Weights of a small masked spectrogram model.
Training: soap at rate 0.0021, batches of 256.
Rows from block 2 of the encoder of a small masked spectrogram model, named by matrix and row number. Rows with one number within an expert belong to one neuron, the router's apart. Each number is 50 + 10 x the weight over its row's rms, rounded and kept within 0 to 99. All counts start at 0. After the name is the row's rms in percent of the matrix's.
Before each expert's rows are labels from the 100 clips, of 14848, where the router gives the expert most weight on average: "strongest on" is what is common among them; "peak in band" is the frequency band that holds the peak. Only what is clearly more common there than usual is listed. The data: synthesised imitations of 52 everyday sounds, one a clip. In brackets: how many of the 100.
# router: router (encoder.blocks.2.mlp.router.weight, 16x192, trained with AdamW), inputs 144-191
# up: expert up (encoder.blocks.2.mlp.up, 16x192x192), inputs 144-191
# down: expert down (encoder.blocks.2.mlp.down, 16x192x192, transposed), outputs 144-191

# expert 14
strongest on: mains hum (89)
peak in band: 250 to 500 Hz (100)
router.14 099:43 46 57 41 36 43 45 56 47 57 50 69 61 38 42 55 55 32 53 36 52 55 38 56 68 56 51 52 59 46 50 60 57 45 56 38 66 49 52 42 43 26 48 42 27 50 54 67
up.0 114:53 52 51 55 43 43 52 52 62 75 55 44 43 60 39 50 30 42 46 33 36 57 41 58 46 49 49 53 59 52 46 35 52 39 67 39 57 53 57 38 70 44 68 55 48 54 44 58
down.0 132:65 61 41 42 58 44 61 38 69 58 51 53 51 58 58 40 50 44 50 50 32 48 52 48 57 78 52 62 59 44 40 53 56 49 45 55 48 68 24 60 53 44 57 52 44 62 42 47
up.1 096:58 56 67 43 53 42 65 62 38 47 46 72 62 50 49 39 52 55 43 44 33 56 49 72 65 50 63 74 44 62 56 47 60 43 56 48 50 62 67 44 44 49 49 47 30 53 56 59
down.1 104:53 52 46 45 50 50 38 62 56 45 56 36 57 61 58 46 54 69 66 59 36 43 69 56 52 49 42 55 63 52 45 55 47 44 44 51 37 49 51 42 56 43 65 56 38 48 45 70

# expert 8
strongest on: people (54); crying baby (53)
peak in band: 500 to 1000 Hz (48); 1000 to 2000 Hz (39)
router.8 108:67 65 53 54 49 54 56 39 39 46 43 34 53 40 66 48 58 49 64 58 53 44 57 29 57 45 59 50 41 25 42 27 69 60 22 44 49 48 48 68 44 36 59 42 59 57 35 43
up.0 096:55 45 47 40 43 39 47 52 57 50 46 52 40 61 52 49 50 39 52 53 48 59 46 52 46 34 50 28 56 50 56 51 54 58 63 41 54 58 52 43 47 62 55 39 52 72 55 47
down.0 095:21 52 31 61 54 54 59 55 42 58 59 38 43 48 49 63 48 53 51 59 40 32 63 45 65 50 36 30 58 44 39 56 64 47 52 53 50 45 63 34 46 48 65 70 60 46 49 46
up.1 098:51 53 38 40 40 45 49 64 53 61 47 37 30 51 61 48 39 52 41 41 48 31 45 36 45 60 40 48 43 36 47 28 57 51 57 40 40 47 54 49 63 62 55 51 51 56 45 60
down.1 112:43 64 69 40 56 35 52 47 47 44 48 39 48 41 55 54 58 54 67 54 51 55 44 38 59 47 60 35 53 58 50 62 44 61 33 50 51 48 47 52 45 48 41 50 44 23 59 45

# expert 4
strongest on: mains hum (42)
peak in band: 4000 to 8000 Hz (69)
router.4 084:73 34 46 64 51 52 50 41 55 39 63 55 56 54 61 42 40 50 62 61 25 52 55 44 67 63 41 56 65 57 52 34 41 53 41 58 48 59 51 60 56 52 55 67 58 52 41 38
up.0 152:42 43 50 57 36 52 45 37 54 37 54 64 49 69 61 54 45 47 44 54 16 50 63 65 48 50 60 48 55 53 56 50 59 60 39 46 41 44 49 42 54 57 57 41 48 41 60 51
down.0 144:58 61 51 39 46 61 49 47 52 57 58 45 46 43 47 43 40 51 65 45 39 49 64 53 60 42 50 50 54 55 48 49 43 50 29 34 59 53 49 31 52 49 29 49 52 47 36 50
up.1 087:53 61 34 51 60 51 57 44 42 67 58 52 64 69 38 49 47 61 47 45 57 51 61 39 61 31 51 49 59 30 56 33 56 62 29 47 31 74 69 59 52 66 61 37 54 38 55 37
down.1 091:36 46 60 53 41 51 42 48 57 42 38 60 52 50 33 54 65 67 65 47 41 49 52 52 35 48 43 34 34 74 43 54 62 52 68 55 38 39 54 43 61 37 55 60 70 48 45 65

# expert 3
strongest on: signals (32)
peak in band: 500 to 1000 Hz (33)
router.3 122:47 35 26 65 58 41 40 40 36 44 51 47 54 56 61 41 48 58 61 58 31 53 59 32 43 58 53 47 36 65 56 49 61 25 29 52 53 48 46 59 42 65 56 52 68 56 46 30
up.0 084:57 43 52 58 52 46 62 45 54 53 69 45 66 54 54 53 61 67 45 75 47 60 47 46 48 45 50 55 46 43 57 55 48 45 44 71 46 51 63 54 51 38 49 59 34 65 51 45
down.0 089:43 44 47 45 54 51 43 42 65 55 44 51 32 53 50 26 52 37 44 37 63 37 46 73 59 66 49 31 55 43 54 31 55 48 39 29 46 54 38 56 53 49 66 32 50 46 61 50
up.1 092:47 36 71 52 47 41 46 47 46 38 39 56 51 38 53 57 55 68 46 31 58 44 47 49 73 34 54 43 28 68 58 64 46 48 57 62 42 50 47 41 72 57 59 36 47 45 48 57
down.1 100:57 63 41 45 54 51 65 52 42 55 30 44 42 63 59 57 55 51 47 44 48 59 63 44 44 50 31 44 56 53 46 43 57 46 32 67 33 51 54 62 37 52 73 43 42 51 59 53